Rows from block 5 of the text encoder of a small contrastive audio-text model, named by matrix and row number. Rows with one number belong to one neuron. Each number is 500 + 50 x the weight over its row's rms, rounded and kept within 0 to 999. All counts start at 0. Numbers have three digits each.
After each neuron's rows are labels from the 100 texts, of 14848, where the neuron reaches its highest value: "fires on" is the input token at the peak. Only what is clearly more common there than usual is listed. The data: simulated sounds of rotating machines with and without faults.
# fc1: MLP up (text_encoder.blocks.5.mlp.fc1.weight, 1024x256), inputs 128-255
# fc2: MLP down (text_encoder.blocks.5.mlp.fc2.weight, 256x1024, transposed), outputs 128-255

fc1.226:518565435567482530543469464467539324527435478428460590571500501464476448449562444531459415413504506428501517556508502496536577414471498496477522514503461554545552523452504361464486478518421484452446413459457480491431502418507516524445446552396486498525510448576552532540504523560435468597573507572534509425543537603481543429490481541607525461503574557533503452493477540548443456483502
fc2.226:422543489547634425493443465523502488608464515443522499529441534411538423462495361494546422501551477446448497484416535512485499556535491486494531555463529519452541536577528490501424509513511497510481488437451493432545478482550402417405505492544523450499552458474472480539421421490440594615475493554531521518479489530533552483475491528465457538351531559539490455495519648574504472543538
fires on: " "; "i"; "<end>"

fc1.527:566463531506434533518459493480491433511450513469537539503515424444546527493510423584512560468491489492559548518588411579430494512475530433567537496399569477484543436454598471464339474540544507587527552563466591521503522516470466558492485534408478507556495486444455420383554450444496551520459530480499491491395523509458522539509488497480597460600536462553426494552426456444458492484473
fc2.527:473486461472459541581396513532577470557527495562521503452517467497480553436469464544568549480460574532530516545524486492547527523456480545579534422512497515546557453510505428518463486468480419554507500537524563440507485566407620477460512486499425455489497458457548436505456470479474468446473461441526538522403494447486486484456509490453552515587517468504505522544370434524423581471457
fires on: "n"; "s"; "i"; "r"

fc1.122:552489628519468555470517443414492529465541482463525543474457513476460506477476486582538482509522501533506478509499486533405535530571494546481530517500449531515560498460589516527594462380488410422442533507391467481462431495528506506490534553476498506441524543506537424482461589549569585439527464526539537475528535534504525503471440509491483558480505456562541504556531398473444613474481
fc2.122:534524525510517563526457483451507492455480391551508479483385518461460490517522536460533463473500433560469475489596499474406568391457511401582498480452464553507507482561470471489494434452395478355479474369406478529552468638466460353591546452504457494452541604468478436481486533469441551445390491586484455507553531462527528492455402485447495498540392488545547504497538492621456600523526
fires on: "c"

fc1.400:540489419509506480565530464464574480463469402510624508571448447434482495530489503563549553504457474585436527433541556650486517596430517603474487565530501496503528509379480539503394568492488569436473499606536405536511451539568516514554526546535502481600506428520479463491458540479517526388496486519523533491491419491537555428513613586499467518525493514553531374448490410462462465393495
fc2.400:599450536428449547525543478543571572510531560528535517474507471479448543436571567440447482519459509492452483545569550515505437510493493423494539552493556429548444415600413521471565420453529475463552599508456579564485473438418530507462427549566474567545458483450462482472552561622544508586386463406457485517566558434501555511484520492575454449531455526443481608455504475531533580525510
fires on: "n"

fc1.6:533475511564527444540564545535526501492501487443579436434452465494475513472538525362444458571449495483466543384504478563469528491544564496501547525515577524471426533479510569523504570480504468488409516463475432535481398569498497457559427515521501532473470449559517454568524462642492540438430584431556483468544451539534464533473616506524558468522488523574565497497518503524536524444526
fc2.6:495481578517443547460555414523580509401527561459524501506564479490434486514544424441434576485546483533517537425435557485443499456389535397556462544526555473556491541482568549490543484406555453486596430535440500568499474478548557483498486525546475541494479419487499469454495429423484498451584450527505460456578468407585533568526428576515449515498507561400515490550522500499421437449480
fires on: "u"; "a"

fc1.392:501585517532474512514454546512510505653475514482521525503588492513447566596501469549566541499521477540506472426615453508503503474538550529571525545486530466564535500425511514459443533483364482484460520467502436480415426409419465437467475407592492449518478453512469478530570448513515455493534588477614425480498499488577490439540475557525475525529632553476443540491490436539610444463566
fc2.392:373525584418486462557421417559473528413528490486471548470593419508436530458582491450512549561564457551472604441507570556421494423441517511542529553508596560523469557455586553506552513483528494500474461555517562419478387516467476401506406516387492463498480455415528495556409490420525489484582424457470407461507485544570452540497504610536445430500519448401455508535529523558480526439473
fires on: " "; "t"; "l"; "d"

fc1.102:493585473445505547484467446558517510553470574475606470505580497501457559500545554530522448458426477519568534503484490492434539496462544483518424507402472487589492447461394546546502487526544467610551542477538469538415537466549541575501478421569446491573484465471495464539503511496451530570525580484496451366490443491526542527513490567531564417537484489538471532574550583511461490468510
fc2.102:457490489473515508569458521578481506534481496440531510535549573413507505396495375530495490438432568471462476495506553507490462400546494543499371554464505492574503528451551435431495497520413548556510440424592552438519507427500496517469498437421581361467542511560516570522523483439515530459571454499510632485485438570460541521508437585469544525458515470494423412578511555513531515462551
fires on: " "; "d"; "p"

fc1.621:482450612516563532488504546510533564445501550523437519545582508485588529523472445464562481531640496610532534531465417453591539536411496463601507553608506491436475428492498505492507567580464413488539486466578413511567523435492535486519487541502480537482474510508514440411490500499489480479471567532482586405437666533613485539524388419437609433433503494542502496474445510491497480552618
fc2.621:490426479545573530449540555501448438388555605463485439521544427554464544503403413469477503443531495494508460564470519518463473544422491574430539554515496530448417557403502479531535569629430540443487407431562506483541452578398493550556413511543381497604522486425465477504409541475486487477504532496519512500498598502545581508513577478513530512537587448505428541500507483543431558512508
fires on: "h"

fc1.499:426590544536420542501485501473528567575491469533590502481580487508446535605522574445520555479535449582558534465625518483468450567577471538565588505472586472475468501476454400546452462526420539459429610520500432510480505489441490513494488496539513457482434469509460495526532439513518490521445603456548380450495499594526536482513577473487435544464560483515500510458522540512570455473427
fc2.499:402515585431480494528435410519546499415529482466434483471624406531489535474545534464564572566537496609430540445503520532509484421387471485581533528509570581528506544466558464522431474471490484507525470573546524476490404563442456447527414508451517474488511426424473494482411480425532519524497411466456414467496479510560432547521473569482462471496548417416463497511529478468460537444500
fires on: "n"; "h"; "<end>"

fc1.538:441544536506460392414464567527418519512461571542490551488484495487422497514562496416436471477510388424484520494503507579485461537495419527464480437447532575481534539532462451552612647532509545478447488514599501428534526562438501521552601553477550500485514545492510493533483540515519422429483492515518494483564576422518546520528546610561574507579514485345519385539474524475558472523472
fc2.538:531516361463475474393441533529416445463521494517520445476462505474487497485431481571541440473550448584520578482452512466516568547536506523527530576504528547501533492552458502489561603521432506437438499539514466486531567532488525548575460564506507507631528537548520458540445460477576435444498528476509503500515601447522477417374555524541537528489476428414630450460606454510565525489464
fires on: "c"; "m"

fc1.278:372488443465546553456511527612335487500511485467352541447615440551490562501557505455533452449544441405493519612478543522518561495526520627514521576456510496413464439588499487520508491500512496491521420530526479442475535463532472540489547500556647455525527551493488501472500465537477440457474516522478483427554488523554484467492516517655583600525418528555470466486541468498509481505442
fc2.278:564511456461463464369462471553482369413472517590567460537483488434530436519513575441475462558529417532546445455500392453491610570470485503545531433497498554445537469591476547529547506508507442500488592593400562530577395487500505512502492443475507476599495509524535555500468533478580539514501564509563463491475552455548445598474581466527516519430522410463494425526540580506478451532460
fires on: "c"

fc1.649:537534442532491407481452485564501479445407465493500489530541341485452484501462492513489611560460464411435572569551503489450520438492510580604521585555494579481505511502506509551419539524431514554468524493471484532597480491585491535460392487545519464575485539544530566562530482533589460521409485436445422486463577481387562490459467503517545566464498519602576385574508483497482596582498
fc2.649:537479517519529515483553473426424445416486515540543569466526443562541479430505448442473512401441445473458650599443481462465537508601509498551521520461512578466391409508546636511420541543504405562453501531452551530509461562609473472486489475497419523515469393522473451588466473516531470546448535461515470545451589538454410472476503427503467553498466451550417613453499555497488457546513
fires on: "h"

fc1.674:517381529510494538549506599512576542430423527495558535486527484427625516482452595470488472509537498595532501497484517598540549521410483497486486443561571473520534454486520479467509531444550491498517521583544458614399441444561458497583564529499482591452458495530580503543577456502433568436469496519533511587580500634526497512404665595459469530462442455534541408474465437504476537452422
fc2.674:582480526400510574654452515551579515532486504484489443450456480432460552503500533503437462441503500471448500473571511510464434508453488459443487560442474433526488363596451472515561405453540508432502559397534494500449482439481483442549438555494446530501411496495419524480429503513538520566467495450419409541607495475517500465467578621513437453564511465470533556469487491525543537532483
fires on: "n"; "s"

fc1.601:527615581495447513468531610472654504471557571485522484590509559435519564522437570524542501555577507471517494475431592539568517506521521601491396413467476543438488393530388497541635464481391554575472534508482467490522536408488486507518497518487561489509509536508458447476503493510517531509452455416515550600528449516487490477372524555501470491468553504510439449498497450543413482500499
fc2.601:523401569460475523555526535601457473521524460551608500518547444510504493466488568403520449581564442422519398469476584540512446574573517552452464574508487425520497404612595516520526441508600499427437452437522465512479549512495489455495435476486442528462475512442565543486438516505320463478548508479530461506518505505490542487454466556494472437520502515531484526584433439433454503512479
fires on: "c"

fc1.223:559474530486531497545548603501462580452484574473542424461521420442600499584543555452428518527526508486495518446446513504591481497566420491515561579505556385527530533535567483384525532491430501481553521486507477527498467566472560468491512560440539505437468509426449454575575521594533461360509429451479549462589517564523453490499571400516434374442496461503533512545423474579464605436449
fc2.223:582468448510444515597558440408422482596477519501586517445550501501499510523459473495557568568462556462509437565475552491581463429496475529463441415540486509472612519551518455491505463538620467519531494546529534596475555501476538515580463504488446506453461504433390561445547532476525447450514470419503471554541416550508435500586514474495386462437454506531511530441433499343416560456511
fires on: "n"; "g"; "b"

fc1.726:418533461415502557449472510559560516607501544507459459528399446470422443539477417456573551516487452590502413497471546536533510522524443544524495492553480492515455455511498565503447554494486530550551507570468509437542509466487467382525498517518517587370550462542492547552496433577525468540614486404500500442465554511624501500494483492639510431449540506531519539586460497444528573491521
fc2.726:578498423508529521471486532427487543437514494558585515508532448529515568544482524423511525506509452477494514562471532416509495492465482407546564550528510549543442481444448557538498519544469422426428513563423514544522400561560424530468580366503419441527413602483441407458402510549437545479536524498495486544480583535555494469507538423580547525514548585449622559588522582532474464422474
fires on: "u"; "<end>"

fc1.587:483560611534554496536548449409540518496556496413564537512382437539472491426443564528593497539501446572478421423458463464489462522525488501463469461507540538535562502406573507545556452472503495361459492523377485468486485523556535456532501521516463508476493542551555481495462516481548532443541449511546551444514496465386497485578471508485537458456485388552597571527494410508505558477484
fc2.587:522531563470548505556446511448450476468513417578439452500392489479463511528513528432526392490510428570524505492604501489446576418471505427563512456443441521487448473524457465496477509477407492381499424389419495538570484600493498351612569495508531482501538517472532440515484512461438566463402505562506449486498553422529516477457437461428522508540435477579539530540571508572459610474514
fires on: "c"

fc1.31:596379497533500574534479627558563475457490578498473558550514445438493569499526579523540526526573520566500531470508571546556537541470490543568513524467534504532516445457549523531543521453517508497540508581573482525438471502624449520605537512513555543510420538569590494598565542525481565525497512506572549575604477616586467548407581589505541529455495421512555429435482439475512502423487
fc2.31:529494496431517544629474527618554450513506500511541415420412470427473580507471616530465473446464484525501516522543523511419462531443556480433497592457490477557454384584451530558531429438552545463470556429519497504509497431477473424557481563512463567489403522504441513480447471502536532550534502448484409543567478522508462467490637574515476463605527496513557556509522523515503538521489
fires on: " "; "<end>"; "d"; "t"

fc1.5:541587468491486505587434624439494437439464565510468496556552430540490392496536533475481477530384497474472551498422514590571509427502506488505474550540502561573548474492494455472426496535435463490423437478584548502470488461482500540452492544619504406522417467546534497566529523547427451505505530492514521603530538538439524548471440467471505580425505545524509471530519470498383439454511
fc2.5:475615549541515480500526491507561522502417496560462581516565553490489414488482430542554442467533440471478534525520504501477511540555466534475565550519518467430450483484499506464460478514486517525461438542489541503516474429626549458417480531554551419459507446580513490553558497482460606581517539549591548527447500527524484538470537518537436546400505559582523493371496541562553436584579
fires on: " "; "<end>"; "i"

fc1.92:508516462556526448469520469545460517511448528450466536556629563457429482494535496471448520454503424476465479456443496482435609443491557583561436487411490472561483524448410543476570535532428435510511420540485441493513529527512529431498586590526528520604505466517561446502536481455519450454532530499446412542522500581513504573536551519586515537514403443523555444535459539499518503641520
fc2.92:498530420447479503448482446530524440462460591570544444428453526433470493535531526449533468570537452541479564443510480483514525561481535549476475508551452568560435488518478519462647488524435509464351587536405558479567455571497500465566490462483481443622529536494502535494480591576461598472605529552552427470482569502483485573436603569530540470536486417487544489584557565444582436557403
fires on: "c"

fc1.433:553520519516479485488528587526540586561565617455531531477532534486474486542476541533571561482546527511558513536571445517530530524537476595524475582549471446540509581416492604495474596559471458575517419526535455465462445476580431486581553532572517469588456568584567543535454444480505431477536595523581434430449491434548523436517548548531536447506558533476403434589543475459586540505524
fc2.433:415493526454497477548453471508391466471493518490486596448493544472408559506577503484408522534552441462486610507499628560354507471500578496475504545521581522532458522477502551499617521491467480451406470421472553403552449439491503394516428510362424533531452559443613492533420533542538443480642494447557492446460537528537459473469548556581444432573435485503512540530505516548508498469478
fires on: " "; "t"; "l"; "-"

fc1.126:518443556477563411564534540494414535545518611604632458548491498488512520551503412599491526474523426521473431437545445510524445528578424463547459481501490445478415478587429551519523452599454552566611479476494498530555466508486530384428474519470494505554460529472469503479558517575478452447472486525557501483420474542448489464497449461592440482456469460504450511501406539438451534488533
fc2.126:487456440475531543553626434446473527545521532515531525494495516501508577646509511482531503602426517494453436511454500502569431505538549567475414499528464582455608512413579511463596498510563537489535429549434420509465516497491527546572554489491501562414501544436471501439537588501399494432528465515501473493535424463547538394554523513517430477452427458540554518519490535414477491480490
fires on: "m"; "t"